Weights of a small image flow-matching model: 32-pixel images, norm layernorm.
Rows from block 7, named by matrix and row number. Rows with one number belong to one channel. Each number is 50 + 12 x the weight over its row's rms, rounded and kept within 0 to 99. All counts start at 0. After the name is the row's rms in percent of the matrix's.
# convs0: first 3x3 conv (model.decb.0.0.convs.0.weight, 192x384x3x3), inputs 10-19, a 3x3 kernel for each
# convs1: second 3x3 conv (model.decb.0.0.convs.1.weight, 192x192x3x3, transposed), outputs 11-21, a 3x3 kernel for each
convs0.37 091:49 45 51 51 37 42 41 44 48 40 39 37 41 42 30 53 44 46 51 50 41 49 55 56 39 58 53 47 46 50 50 45 52 55 60 48 40 51 46 48 50 53 62 65 50 54 57 37 48 73 63 50 56 54 43 62 46 65 60 61 49 69 49 56 50 64 40 51 56 48 43 51 51 50 60 54 43 51 54 49 52 56 50 67 47 50 40 46 56 57
convs1.37 097:71 41 54 59 27 44 62 42 49 61 69 63 61 67 73 57 77 69 35 37 46 51 42 61 69 75 59 45 57 51 46 43 53 35 54 55 40 48 40 56 67 67 58 87 46 47 55 52 55 47 53 72 48 32 49 44 55 55 46 59 46 48 55 39 52 52 47 62 56 49 51 47 39 38 45 56 48 36 47 32 43 48 40 56 52 61 49 55 48 52 26 39 48 51 48 38 60 36 39
convs0.38 089:43 52 53 46 41 60 45 39 38 74 56 45 52 53 52 38 34 47 64 67 60 67 50 54 69 57 42 42 46 50 51 53 51 48 47 54 46 66 43 58 51 41 44 52 45 42 47 50 50 54 48 53 63 47 45 30 58 47 55 61 37 41 48 70 48 48 58 44 38 56 46 37 45 62 45 45 51 45 54 52 43 50 53 41 47 37 47 46 50 50
convs1.38 060:58 65 57 63 61 57 63 64 53 60 70 60 67 77 68 58 59 56 50 35 50 38 21 31 50 35 55 45 46 35 61 81 44 47 58 43 55 55 35 61 53 41 48 48 43 54 42 50 51 55 42 60 46 48 46 44 46 48 39 53 50 58 56 45 49 46 44 45 46 45 49 49 52 61 59 55 53 65 53 61 63 70 81 78 79 57 80 78 86 69 57 52 60 34 38 52 44 48 54
convs0.39 103:54 46 33 57 40 47 47 44 31 55 67 41 56 37 62 47 44 52 48 56 40 59 65 59 54 62 53 65 57 65 38 41 54 57 59 49 40 43 47 53 54 60 56 56 48 58 52 45 55 62 61 58 51 44 61 53 70 43 45 52 40 50 67 55 50 50 54 47 52 48 37 52 53 52 53 49 45 45 63 56 36 52 42 54 38 60 41 51 41 55
convs1.39 104:54 48 24 68 67 70 65 47 55 43 40 38 45 65 58 45 25 53 47 57 46 56 59 51 55 67 53 46 36 57 43 44 54 59 42 62 60 40 40 71 19 50 73 62 47 49 41 48 46 49 55 55 63 47 41 42 51 47 53 42 45 52 52 51 41 50 54 46 48 57 51 53 64 44 62 55 65 38 56 45 55 58 51 52 47 62 34 42 89 58 29 50 73 38 68 45 35 35 48
convs0.40 103:46 53 43 51 55 58 55 46 42 34 59 44 47 50 54 54 54 44 56 44 50 49 41 48 54 50 51 61 73 43 44 65 33 59 45 33 58 57 49 52 44 55 38 56 55 64 62 62 50 63 37 64 56 71 43 61 48 59 54 66 45 61 53 55 50 50 46 51 66 51 44 47 56 53 65 45 47 41 54 42 56 34 52 47 31 54 39 59 55 63
convs1.40 112:77 55 46 37 77 35 56 59 64 52 44 52 50 41 60 46 37 55 55 55 58 46 70 52 41 48 55 32 59 35 42 53 50 38 62 53 47 64 56 45 51 61 60 36 34 72 67 22 27 28 30 68 48 79 44 40 62 36 47 49 43 52 37 47 48 50 52 53 51 56 51 49 45 50 49 65 49 49 33 44 59 62 71 43 41 31 83 57 51 67 57 53 37 61 53 43 25 42 67
convs0.41 084:53 44 45 59 58 63 60 55 55 53 58 41 37 50 44 39 45 47 38 40 41 41 35 54 38 44 47 58 58 67 56 57 39 53 48 46 56 70 55 45 50 52 58 43 55 47 67 59 45 62 56 39 65 48 45 48 54 46 58 51 39 49 30 54 48 51 54 48 60 61 51 53 57 57 52 50 49 46 48 47 56 69 63 70 68 66 61 56 55 58
convs1.41 098:68 36 41 86 55 44 69 39 55 52 47 39 35 45 45 41 57 50 46 41 51 52 44 43 51 23 60 64 40 37 49 31 46 58 56 49 64 61 67 49 43 54 52 53 41 52 49 51 75 66 63 63 81 69 44 54 33 34 50 41 43 51 61 51 46 49 50 42 47 52 51 56 71 72 69 63 50 56 77 46 50 47 49 53 46 85 46 50 64 47 62 59 31 45 42 40 64 31 58
convs0.42 084:61 52 48 60 50 60 57 58 57 30 52 40 49 48 67 51 55 40 47 45 42 49 51 40 42 51 38 53 48 49 58 56 54 43 39 48 39 43 51 58 34 49 57 38 62 49 40 41 48 61 48 46 57 37 46 52 39 57 39 42 43 58 48 49 49 51 51 54 38 62 63 52 50 48 52 50 49 43 61 40 47 48 48 67 42 48 54 54 37 49
convs1.42 075:68 37 55 53 33 37 59 63 38 49 50 47 49 52 52 52 43 43 52 65 53 57 53 40 54 53 56 40 45 65 60 78 37 56 58 56 50 62 43 46 51 56 49 37 37 55 69 40 36 66 43 59 43 46 50 61 50 59 64 60 64 61 58 41 44 45 40 42 38 43 47 40 45 52 67 60 74 53 54 50 52 67 60 56 44 30 76 59 33 59 58 48 58 42 56 48 32 56 53
convs0.43 102:56 39 31 63 35 51 71 54 57 32 46 36 31 48 37 34 42 32 43 69 41 49 53 55 48 44 45 48 51 63 38 42 43 60 56 58 66 53 57 47 44 45 59 52 53 46 62 40 55 54 45 55 53 51 56 34 57 50 53 50 54 44 44 49 39 59 61 45 61 60 57 67 47 54 56 60 43 53 66 40 59 59 58 53 69 44 55 42 45 35
convs1.43 118:87 51 42 67 24 46 58 35 64 50 36 46 45 31 58 54 37 46 51 46 58 71 41 51 43 59 44 49 62 47 50 64 51 49 53 60 50 63 40 50 54 54 44 47 25 32 60 47 56 51 49 48 39 42 43 28 67 46 53 59 61 58 50 52 55 53 54 45 40 45 38 44 65 50 52 40 62 64 56 39 50 54 36 44 44 51 34 52 27 54 37 60 70 66 62 57 47 51 59
convs0.44 108:64 58 54 52 52 38 44 57 58 52 45 64 54 37 47 45 53 56 28 48 48 41 47 58 52 59 65 43 50 64 46 63 48 61 51 49 56 54 63 62 46 50 52 58 36 40 54 53 36 53 57 36 48 48 34 45 49 43 57 44 50 48 48 58 43 46 55 43 37 57 43 42 46 45 50 41 54 49 58 51 60 46 55 26 36 58 47 44 51 55
convs1.44 121:63 61 69 48 65 69 59 60 65 51 39 51 53 50 46 41 51 41 40 71 63 50 46 69 55 62 45 57 58 49 69 60 57 77 64 52 38 53 68 45 34 51 77 51 32 35 76 60 35 63 52 35 38 35 50 29 42 43 41 42 44 47 47 56 59 45 50 54 52 53 38 47 37 59 47 56 78 59 39 51 48 42 35 51 61 39 41 60 71 25 63 66 35 44 43 29 50 48 58
convs0.45 103:67 53 72 48 61 44 48 54 45 66 60 43 65 59 52 62 56 41 51 37 41 37 46 50 49 66 32 48 65 58 49 50 64 40 62 36 45 49 51 65 52 50 48 30 50 48 46 62 44 47 46 49 46 52 35 51 32 41 41 41 43 44 46 64 52 60 44 34 48 24 60 51 40 42 54 50 38 53 52 46 51 48 24 56 67 51 58 55 53 50
convs1.45 113:55 22 40 49 60 45 40 62 34 48 31 52 45 55 69 60 60 36 49 45 42 42 41 43 47 43 50 54 53 58 51 63 59 52 68 48 30 48 45 21 54 55 29 40 51 67 45 47 56 45 62 29 62 52 36 50 50 56 45 47 50 61 54 46 47 55 54 45 43 49 47 46 23 47 47 44 52 63 49 64 40 57 27 30 50 45 43 51 73 74 81 49 48 85 37 32 62 52 50
convs0.46 104:60 56 47 57 32 65 41 46 36 47 32 44 47 60 42 66 59 58 42 42 54 53 46 52 42 56 48 41 45 50 42 55 50 41 59 47 38 44 28 51 51 50 36 59 50 35 23 43 56 34 45 45 24 43 72 44 49 48 44 48 77 54 38 64 39 70 57 62 44 51 61 47 36 56 44 53 55 61 48 62 39 54 49 45 51 49 46 51 55 57
convs1.46 114:52 92 64 70 63 66 25 44 49 49 52 55 61 41 59 57 43 50 62 51 47 51 68 76 44 33 58 57 54 52 52 65 62 50 64 42 44 62 44 68 59 44 48 49 37 59 62 49 30 47 49 54 42 43 40 48 48 56 49 35 49 61 39 60 43 41 49 48 58 47 42 48 44 46 52 40 58 31 41 41 61 57 54 55 66 46 26 50 22 57 50 75 62 63 45 53 55 59 59
convs0.47 105:66 58 49 49 59 43 61 41 49 35 44 37 40 54 48 60 45 48 65 42 54 49 51 55 54 47 47 58 45 57 54 48 62 60 51 52 53 62 38 62 52 59 71 59 43 57 60 49 48 52 54 51 51 47 38 56 50 40 62 57 48 50 33 61 33 53 53 58 50 62 30 52 47 43 52 57 45 39 51 49 49 60 46 71 51 45 52 52 57 43
convs1.47 115:67 50 61 63 40 50 63 23 51 40 41 55 42 46 51 50 53 66 65 54 59 37 68 24 59 62 33 56 59 51 42 52 58 40 53 47 56 61 39 41 60 72 58 54 27 50 55 51 61 22 37 58 51 54 50 63 57 54 29 66 65 50 55 48 49 52 50 54 37 43 45 34 55 61 59 78 37 53 34 34 48 50 50 37 44 41 34 52 99 47 36 42 37 55 49 53 28 41 63
convs0.48 082:49 54 64 44 41 48 49 40 56 45 68 47 38 51 57 40 47 42 59 56 44 45 53 56 49 54 50 54 42 47 49 52 51 49 49 48 56 51 58 58 55 39 33 51 47 40 34 35 56 44 47 42 57 49 64 51 42 47 52 42 50 57 36 62 68 46 52 59 56 27 54 38 43 50 52 53 47 49 60 47 50 61 59 30 53 50 56 43 35 35
convs1.48 064:45 45 49 44 59 42 49 40 48 56 71 72 75 91 70 65 75 59 52 40 45 53 48 39 53 46 44 44 44 31 36 38 43 44 32 39 44 52 39 45 27 47 35 39 39 42 35 52 56 59 37 59 63 43 61 50 54 59 64 44 44 60 55 48 60 54 38 40 57 36 43 51 43 41 49 46 79 49 44 46 35 54 38 34 57 61 39 47 59 47 65 65 51 47 54 63 65 54 64
convs0.49 091:54 70 56 41 50 39 51 59 48 51 51 52 58 59 47 59 47 52 42 38 48 53 52 40 48 46 38 49 47 44 48 40 57 46 46 53 40 56 43 47 47 59 41 40 57 49 53 43 53 51 58 48 48 47 65 49 61 47 54 50 50 49 62 58 44 54 55 51 45 61 58 49 51 43 58 48 45 50 51 39 45 49 50 47 39 57 35 56 50 59
convs1.49 075:45 61 49 51 39 73 32 54 53 49 50 57 44 35 47 54 56 52 53 39 45 38 36 57 55 58 52 55 46 62 42 07 54 68 62 63 35 39 60 39 40 49 52 62 57 67 60 60 53 55 51 44 67 52 46 30 47 48 27 40 41 34 35 42 40 42 41 43 43 46 46 47 60 50 45 54 58 65 60 48 53 59 66 44 41 25 30 45 42 59 74 47 54 54 44 73 59 55 70
convs0.50 101:46 56 36 65 63 48 35 54 49 49 62 59 61 54 54 46 73 35 46 37 58 61 64 54 62 55 70 32 50 50 65 31 68 30 48 53 53 55 51 54 60 52 59 56 51 42 39 53 46 50 50 55 40 45 63 43 53 38 32 54 52 49 47 53 44 50 59 50 41 59 45 56 53 51 41 59 54 55 62 61 47 55 37 55 61 49 55 49 45 54
convs1.50 116:55 61 59 84 46 63 48 34 58 46 48 44 49 39 45 58 54 44 40 58 43 56 35 52 48 60 65 79 58 62 43 50 54 52 63 62 56 55 36 51 35 46 61 27 28 51 53 64 57 22 65 33 32 40 41 53 59 44 57 51 42 32 48 53 61 51 53 60 50 36 48 48 60 45 56 52 63 53 54 48 37 58 47 52 76 23 23 73 69 55 38 47 70 55 50 54 49 44 78
convs0.51 103:69 51 51 62 55 59 64 52 38 49 49 54 60 41 50 52 33 34 55 49 55 53 45 58 58 50 43 61 42 60 46 46 48 40 48 55 64 30 74 51 54 46 51 40 61 54 57 47 50 53 52 54 41 55 35 59 42 46 49 46 46 62 49 57 51 41 50 39 43 54 74 44 52 47 47 61 48 50 40 47 50 65 43 52 48 59 55 52 63 53
convs1.51 109:48 30 43 66 77 44 42 63 36 51 36 47 63 40 54 65 50 54 55 61 48 51 55 71 51 48 56 38 38 46 62 43 42 44 49 55 46 60 67 81 57 33 49 52 29 23 45 62 71 32 39 63 67 52 41 53 41 50 30 48 43 60 41 46 52 53 51 57 56 46 49 49 43 54 53 62 61 42 45 59 49 49 36 38 49 60 53 52 54 62 65 42 42 65 33 57 50 43 43
convs0.52 096:45 50 54 65 42 43 40 64 49 60 46 46 38 58 54 55 61 62 47 59 41 64 47 63 41 48 53 45 64 39 52 39 50 44 56 47 46 41 42 50 48 53 45 42 50 62 53 52 45 44 46 47 51 55 38 57 52 48 52 47 41 53 51 62 46 70 51 49 63 53 38 64 51 49 45 59 47 51 61 42 43 50 52 60 59 44 56 50 54 58
convs1.52 086:51 32 62 44 33 66 33 41 62 45 05 46 48 46 46 30 27 33 53 72 63 73 40 56 59 57 58 65 40 53 63 72 65 56 54 58 72 66 60 66 54 46 61 52 72 60 66 22 26 54 64 22 58 40 45 44 50 39 66 44 44 41 55 55 65 55 61 50 53 49 47 54 39 52 34 39 38 38 42 29 46 35 21 43 48 64 40 39 39 38 29 71 54 26 38 37 47 42 29
convs0.53 102:67 64 50 40 55 32 50 37 48 31 50 39 35 47 46 52 61 36 57 43 49 47 42 32 36 46 43 50 43 51 42 48 61 64 56 65 53 42 48 67 50 50 46 57 48 55 45 46 57 55 45 48 36 34 63 54 68 47 44 68 56 66 49 45 58 33 50 44 37 50 46 49 43 60 40 45 65 52 52 47 46 30 48 54 30 50 45 42 51 51
convs1.53 119:72 44 56 41 37 44 53 58 45 54 54 50 53 58 42 33 57 42 48 35 35 68 43 44 71 61 49 52 64 38 66 70 48 37 65 47 38 30 28 61 42 26 45 72 64 29 54 45 60 26 36 41 49 59 51 30 37 32 40 41 49 44 41 50 49 51 54 39 49 57 42 53 45 47 50 35 48 37 54 46 44 46 61 54 45 37 62 40 44 57 36 56 43 46 67 45 44 38 52
convs0.54 107:54 57 53 36 40 35 53 52 32 43 55 49 44 58 38 49 51 47 53 52 46 34 46 39 57 45 43 49 44 68 46 49 49 49 57 59 49 64 33 41 66 37 45 50 40 60 41 38 36 57 62 49 51 51 45 47 50 49 56 60 40 60 52 37 55 48 51 52 42 54 50 36 52 42 46 51 47 51 60 40 44 44 49 20 41 38 41 43 42 40
convs1.54 109:46 35 44 35 51 51 63 53 55 42 48 42 45 34 23 61 52 40 49 30 53 38 71 56 45 58 41 56 62 44 58 46 49 67 63 50 14 41 62 35 52 65 44 68 72 41 42 51 39 52 45 37 57 46 43 67 53 58 44 63 41 35 39 54 41 43 58 44 49 56 43 47 52 51 45 52 34 53 52 47 58 41 55 66 56 43 20 48 44 86 68 77 65 63 35 58 55 48 41
convs0.55 101:53 47 62 45 60 28 60 38 56 55 47 44 46 53 54 63 53 59 75 51 41 58 41 51 57 67 35 50 47 60 39 50 59 43 52 39 54 63 36 62 45 64 51 49 37 56 51 35 59 55 59 38 64 42 28 54 60 41 51 55 46 53 64 63 35 39 47 34 22 50 44 59 54 48 54 48 47 40 50 45 48 56 47 48 57 42 56 38 59 49
convs1.55 117:25 38 52 74 55 72 48 74 35 41 39 47 41 45 63 46 56 39 44 49 53 33 69 56 33 48 55 37 57 45 47 61 47 40 52 42 46 66 53 72 72 25 53 47 51 16 61 69 53 74 47 41 65 29 48 68 45 53 37 64 37 39 48 59 45 46 51 51 52 40 43 47 33 55 52 39 44 62 47 48 61 35 71 50 65 46 61 56 56 52 36 36 57 32 82 82 54 42 63
convs0.56 098:56 58 52 45 61 43 37 56 44 42 58 44 49 54 48 40 45 54 46 60 43 47 47 41 25 61 58 52 46 41 56 57 51 48 41 50 43 57 46 50 60 52 49 57 50 50 47 49 63 60 59 64 55 51 54 45 43 66 68 62 65 55 42 45 47 48 58 47 67 43 53 57 44 44 42 60 46 55 53 62 52 42 61 54 50 56 55 62 64 62
convs1.56 084:57 62 75 64 45 51 61 61 55 72 76 69 69 56 77 71 77 72 50 67 43 59 54 67 56 61 46 54 45 50 57 40 39 60 64 54 62 66 43 53 48 57 52 54 74 54 69 42 38 48 45 44 42 66 45 52 48 49 59 35 41 54 43 51 51 51 49 46 52 54 51 50 47 55 47 52 64 52 48 46 61 34 45 56 50 58 62 62 69 39 40 60 52 17 15 55 58 27 54
convs0.57 094:48 56 29 53 70 54 54 60 49 58 48 49 55 52 65 67 47 67 55 55 43 54 64 55 44 62 41 50 48 50 36 41 52 51 53 53 44 46 43 39 63 63 40 48 39 51 52 54 48 51 50 55 56 49 42 35 57 36 57 38 41 39 44 51 42 43 52 58 68 33 44 51 38 51 47 60 59 60 44 54 56 56 50 73 63 47 40 51 44 54
convs1.57 092:43 49 49 39 57 51 77 58 38 35 33 33 28 31 35 34 28 36 39 53 42 56 54 49 52 44 54 45 55 55 62 55 50 38 49 54 46 45 52 63 32 66 43 41 49 41 67 53 23 34 31 62 74 72 61 48 46 52 45 47 41 51 60 49 54 55 52 57 55 53 57 57 58 37 46 60 63 46 51 52 44 51 43 46 51 44 65 69 70 48 31 27 40 61 55 63 57 40 33
convs0.58 099:46 47 52 50 63 42 40 52 53 45 36 34 45 32 47 60 42 47 43 50 56 49 43 57 50 45 57 48 54 54 59 42 44 53 43 55 60 63 51 49 78 46 48 53 57 35 42 51 62 54 63 61 48 51 63 69 59 49 42 53 59 61 53 47 42 55 45 59 62 65 51 59 48 46 42 64 56 61 61 49 48 47 57 70 65 65 52 37 55 56
convs1.58 116:46 31 36 50 61 52 62 49 59 37 35 32 46 45 37 49 44 38 53 50 58 60 52 42 48 45 53 61 62 62 76 74 58 46 45 47 59 61 50 57 43 52 46 32 46 43 51 45 68 36 69 71 26 39 48 60 64 48 46 35 43 39 31 53 56 47 58 55 44 50 35 34 39 11 50 39 53 57 45 69 58 32 32 48 26 27 53 34 53 46 42 71 55 62 45 40 68 52 33
convs0.59 102:66 49 60 55 56 62 49 46 56 46 36 47 46 60 35 50 48 45 44 56 49 51 37 43 44 58 52 48 49 43 41 42 47 55 50 58 61 52 44 44 37 51 57 50 47 68 44 40 71 46 63 53 49 40 68 68 37 70 44 61 72 53 27 39 45 54 55 64 50 41 56 44 62 48 73 39 50 40 58 52 59 39 50 67 50 62 48 24 51 32
convs1.59 113:65 62 69 59 44 31 45 38 32 65 42 56 40 67 50 59 28 55 57 46 49 57 55 38 63 56 55 38 34 41 30 63 55 52 56 57 45 37 44 49 52 33 49 75 72 52 62 51 41 60 48 56 41 39 44 46 63 35 34 40 35 42 60 51 50 49 46 44 42 54 52 50 43 53 32 60 49 44 60 60 59 65 64 68 47 57 66 50 30 51 54 46 54 35 55 51 40 23 31
convs0.60 109:59 60 53 49 52 50 67 44 67 58 48 37 42 58 50 64 39 50 42 58 47 41 42 58 45 42 46 49 48 50 59 65 61 41 49 35 38 46 57 66 46 45 68 31 38 45 54 42 36 61 39 58 57 39 41 51 38 50 61 37 54 34 24 40 41 52 75 51 55 58 46 55 44 40 53 55 61 53 50 41 40 51 23 42 41 52 42 67 46 46
convs1.60 109:70 35 32 41 02 63 66 34 44 55 30 62 41 38 42 39 42 51 50 48 65 46 76 41 50 61 55 37 38 42 43 39 53 46 45 41 42 52 54 55 26 49 54 53 52 53 67 53 50 31 80 52 75 46 45 58 51 66 37 45 51 50 66 43 49 50 34 50 53 47 53 48 57 36 53 67 60 46 55 42 44 43 52 47 68 68 30 55 82 50 80 41 29 36 46 75 41 43 41
convs0.61 106:37 59 53 56 45 65 46 45 49 54 33 42 50 37 54 45 40 46 53 56 49 48 65 54 56 54 68 37 38 52 57 30 44 34 48 43 41 45 68 51 47 40 58 48 53 54 51 40 52 49 53 53 42 38 62 56 57 56 53 37 55 54 55 53 50 55 59 51 61 43 57 33 47 60 33 47 44 47 46 51 52 64 52 74 52 42 57 70 54 60
convs1.61 102:48 68 49 30 12 73 44 65 67 46 48 49 52 40 48 32 73 44 45 53 47 49 60 41 52 57 55 41 28 45 39 39 59 44 46 54 62 61 29 41 53 68 63 45 55 60 38 49 48 56 75 38 30 47 32 42 43 53 61 40 59 58 53 65 46 42 51 49 47 39 40 54 50 44 59 49 53 50 50 38 42 43 43 50 31 19 50 54 71 52 40 40 59 39 60 41 52 33 45
convs0.62 094:52 60 66 49 51 70 45 44 50 54 47 54 40 32 59 53 54 64 52 46 29 44 38 40 52 70 30 62 52 45 46 51 38 54 59 53 49 58 47 34 73 43 56 64 35 52 72 42 40 48 53 58 48 37 25 40 54 62 47 45 64 37 43 65 53 73 50 46 58 46 40 55 45 38 49 54 51 57 42 60 60 60 33 35 57 38 55 79 67 69
convs1.62 087:53 50 47 53 66 51 53 50 53 54 51 58 51 63 57 50 56 53 50 64 50 58 70 59 55 60 55 58 45 60 45 40 46 56 41 48 52 52 56 43 39 50 53 53 50 53 55 51 47 59 52 51 48 59 55 53 55 51 60 57 51 50 48 51 50 50 48 56 49 51 51 49 51 51 51 57 50 49 54 48 49 66 65 65 54 53 59 59 52 61 54 49 46 50 43 48 57 43 54
convs0.63 102:49 33 44 43 67 33 55 45 57 38 65 36 62 65 41 60 65 49 68 55 53 45 54 48 64 57 53 53 45 45 52 45 58 55 52 57 60 53 45 53 52 57 24 52 28 55 55 56 21 45 43 52 45 44 44 53 50 47 46 36 49 41 49 49 47 42 33 44 57 61 55 50 47 46 54 44 65 55 46 34 57 55 44 50 60 71 54 62 62 71
convs1.63 113:39 50 48 26 59 45 47 58 48 40 43 50 31 49 55 49 35 35 60 51 51 57 28 42 51 35 33 43 33 43 27 41 48 31 36 48 39 58 75 44 37 49 46 40 44 41 49 38 45 71 35 72 53 44 41 52 37 35 54 47 45 45 62 54 53 46 43 48 50 39 48 54 60 55 59 46 35 40 47 38 41 38 62 56 44 62 82 70 50 27 71 56 43 40 34 27 41 41 51
convs0.64 107:56 55 58 50 42 41 43 58 50 55 48 46 58 41 31 55 40 39 51 35 49 39 34 51 54 52 48 45 47 55 55 59 59 56 48 41 50 61 53 64 57 64 67 44 51 39 52 49 54 61 62 48 48 43 26 59 52 57 54 45 57 48 50 52 41 54 62 38 43 40 41 53 62 43 49 49 52 38 53 41 56 55 50 53 50 49 45 42 50 49
convs1.64 119:61 45 54 49 48 66 56 32 61 53 53 60 47 50 51 47 51 49 65 51 32 41 64 33 32 45 56 47 43 51 54 34 29 49 49 39 55 65 51 43 43 71 54 53 60 52 38 49 54 40 71 44 33 38 46 39 64 56 51 49 58 68 41 56 53 38 49 58 46 31 38 39 36 29 57 36 47 35 64 52 27 33 32 55 36 56 19 61 73 31 66 43 30 92 65 48 68 45 61
convs0.65 107:59 36 53 44 30 36 55 57 52 53 50 41 48 55 38 53 52 38 46 47 37 52 53 54 44 61 52 48 51 48 57 38 55 54 59 55 41 59 53 40 63 47 47 63 53 46 48 56 49 54 47 43 42 50 45 53 54 61 36 54 47 50 49 51 53 54 49 57 35 44 54 56 48 58 57 41 44 48 58 52 49 58 55 51 50 45 56 45 64 63
convs1.65 071:63 47 78 58 52 64 66 59 49 57 77 80 73 67 68 69 74 61 60 47 40 53 40 49 45 52 51 55 41 72 45 54 44 49 41 46 63 70 38 56 46 50 43 35 56 52 51 49 53 19 48 42 45 50 42 60 60 51 38 65 54 44 54 46 47 46 49 50 44 51 51 49 53 73 55 66 93 79 66 64 67 46 61 72 45 78 38 71 55 35 55 39 33 44 46 47 39 56 46
convs0.66 107:49 59 16 53 63 33 66 56 58 38 34 39 52 67 49 38 63 45 53 28 56 58 63 49 48 38 50 45 60 58 30 47 50 51 56 50 51 60 43 42 49 59 66 56 64 47 49 45 52 42 53 62 50 57 43 32 52 51 43 45 67 60 53 57 48 52 39 53 45 52 63 38 45 50 60 55 62 51 56 48 51 65 51 67 56 65 50 52 41 53
convs1.66 118:55 74 49 26 52 44 47 27 31 45 48 49 41 39 58 36 47 31 57 51 51 66 59 43 52 47 62 35 39 51 41 51 59 60 50 42 64 53 41 54 71 41 36 45 54 50 57 40 44 32 44 42 53 54 45 33 55 43 44 59 46 49 63 58 51 68 47 51 44 50 48 45 55 55 29 64 73 40 41 38 46 40 47 44 44 07 86 52 48 42 58 68 39 14 40 60 62 47 61
convs0.67 108:49 47 58 60 54 69 35 48 46 30 48 23 38 41 43 49 26 48 56 55 56 35 40 46 38 60 59 56 47 55 61 54 54 34 47 47 47 47 41 50 51 47 54 49 48 44 58 48 63 66 69 57 58 52 58 65 52 48 49 53 60 33 24 51 54 52 37 58 48 60 55 59 56 41 54 54 57 53 54 43 33 43 38 50 48 69 41 47 47 37
convs1.67 120:41 39 83 62 46 35 61 48 60 43 53 44 52 60 44 58 54 48 51 56 43 33 69 57 52 45 43 51 50 45 55 58 40 57 40 45 27 46 49 26 65 60 65 46 63 47 42 50 46 45 41 62 75 44 54 60 45 75 53 49 39 55 53 64 46 48 63 46 48 49 52 46 47 51 42 66 47 46 41 59 57 38 36 20 63 59 44 63 50 53 79 42 56 65 83 51 42 30 31
convs0.68 102:43 47 58 42 59 54 48 47 54 56 52 53 56 58 43 42 54 40 44 57 33 61 47 50 74 41 50 69 37 55 50 47 37 66 44 57 49 42 47 40 61 50 46 33 52 40 50 44 71 43 67 59 52 58 50 57 43 44 50 41 56 44 53 52 41 51 44 41 53 48 57 52 55 58 48 65 59 60 39 42 64 49 56 44 38 52 45 56 62 33
convs1.68 113:42 39 59 54 58 35 61 61 63 44 55 42 69 43 49 53 44 42 50 49 41 31 50 32 40 31 56 53 69 66 54 61 58 56 57 48 41 49 49 70 78 45 38 43 52 43 40 64 49 49 46 35 23 42 52 52 45 51 85 45 47 61 38 43 48 50 39 48 44 48 52 54 65 60 31 58 37 42 63 59 55 32 50 28 56 58 67 45 29 54 50 53 55 39 55 57 56 69 45
convs0.69 096:47 52 43 55 59 59 47 51 56 37 47 53 61 66 54 42 60 40 40 42 42 42 47 51 40 60 53 53 59 48 48 43 49 57 48 43 60 49 51 44 62 56 32 46 48 52 46 48 40 55 36 43 53 55 49 69 56 45 53 50 54 65 47 61 50 48 64 47 48 57 56 51 51 43 34 34 44 38 60 52 35 55 30 48 55 43 37 57 42 40
convs1.69 113:49 43 53 58 36 49 80 67 56 43 34 45 33 46 55 52 45 36 27 50 56 38 52 57 48 53 57 61 35 41 59 48 55 55 51 55 56 36 46 57 63 51 23 40 51 46 55 59 72 52 53 51 32 49 52 64 40 46 53 48 45 40 48 42 44 43 47 51 53 46 50 47 65 52 53 62 45 52 33 47 49 53 49 54 59 54 29 36 36 35 43 54 48 60 53 50 52 38 45
convs0.70 102:48 57 49 49 41 81 59 49 49 53 60 46 48 54 37 62 54 53 47 25 54 46 59 52 38 50 53 33 58 54 39 57 39 61 56 55 32 49 33 35 62 58 40 45 47 50 48 50 49 50 61 61 38 46 42 40 47 58 42 59 46 50 45 52 53 52 55 59 41 45 57 48 63 51 56 54 34 44 53 44 45 52 55 48 66 52 43 63 67 58
convs1.70 115:38 42 55 61 52 64 49 53 51 22 45 77 45 50 50 53 34 62 26 48 53 38 43 44 37 49 56 68 55 67 36 35 36 70 58 53 42 39 48 29 83 34 43 51 43 27 57 59 68 21 31 48 72 58 57 30 53 56 52 34 51 39 37 59 53 42 54 48 46 52 55 50 65 62 47 55 39 52 55 42 47 49 30 49 69 62 66 58 53 80 45 49 32 55 38 23 46 78 60
convs0.71 089:61 63 49 56 69 54 63 61 49 50 51 47 51 53 52 47 45 46 37 35 41 44 39 33 35 42 39 55 44 59 44 47 44 46 44 42 58 47 54 57 53 55 44 47 54 51 47 46 50 46 41 47 54 30 51 53 50 55 50 58 48 47 44 50 48 46 59 47 60 51 57 39 48 53 50 53 63 52 49 50 45 51 45 55 38 45 45 55 46 55
convs1.71 105:62 28 46 38 37 41 62 43 54 59 68 68 63 64 68 61 67 66 51 28 47 44 41 44 26 37 43 53 45 41 44 43 47 39 46 43 51 55 73 56 66 59 60 47 33 58 48 65 52 50 55 52 58 61 49 50 43 52 53 41 53 55 56 35 32 32 33 31 35 42 39 41 31 56 58 53 70 57 52 64 60 43 47 43 40 52 48 49 36 50 63 71 48 56 80 66 53 58 61
convs0.72 103:67 52 58 37 47 49 38 68 48 55 44 43 72 66 52 65 32 72 37 52 54 45 58 61 55 55 53 46 42 40 47 56 48 50 50 53 43 53 41 44 55 55 34 53 56 54 31 48 45 46 39 51 60 41 43 31 34 57 59 52 48 46 52 49 46 48 56 50 52 54 49 54 59 45 32 52 63 53 57 63 55 50 44 59 58 54 37 55 53 79
convs1.72 119:75 58 48 20 56 53 64 32 53 54 28 58 47 40 37 69 49 58 52 51 44 42 33 54 54 54 47 77 25 54 51 36 34 51 40 52 44 57 48 49 42 46 33 20 59 48 64 75 41 55 65 39 53 40 48 57 54 74 38 33 56 44 43 44 57 48 56 55 47 57 44 31 40 43 47 44 72 55 31 41 48 28 38 55 53 78 28 62 49 35 52 54 61 50 63 26 67 42 29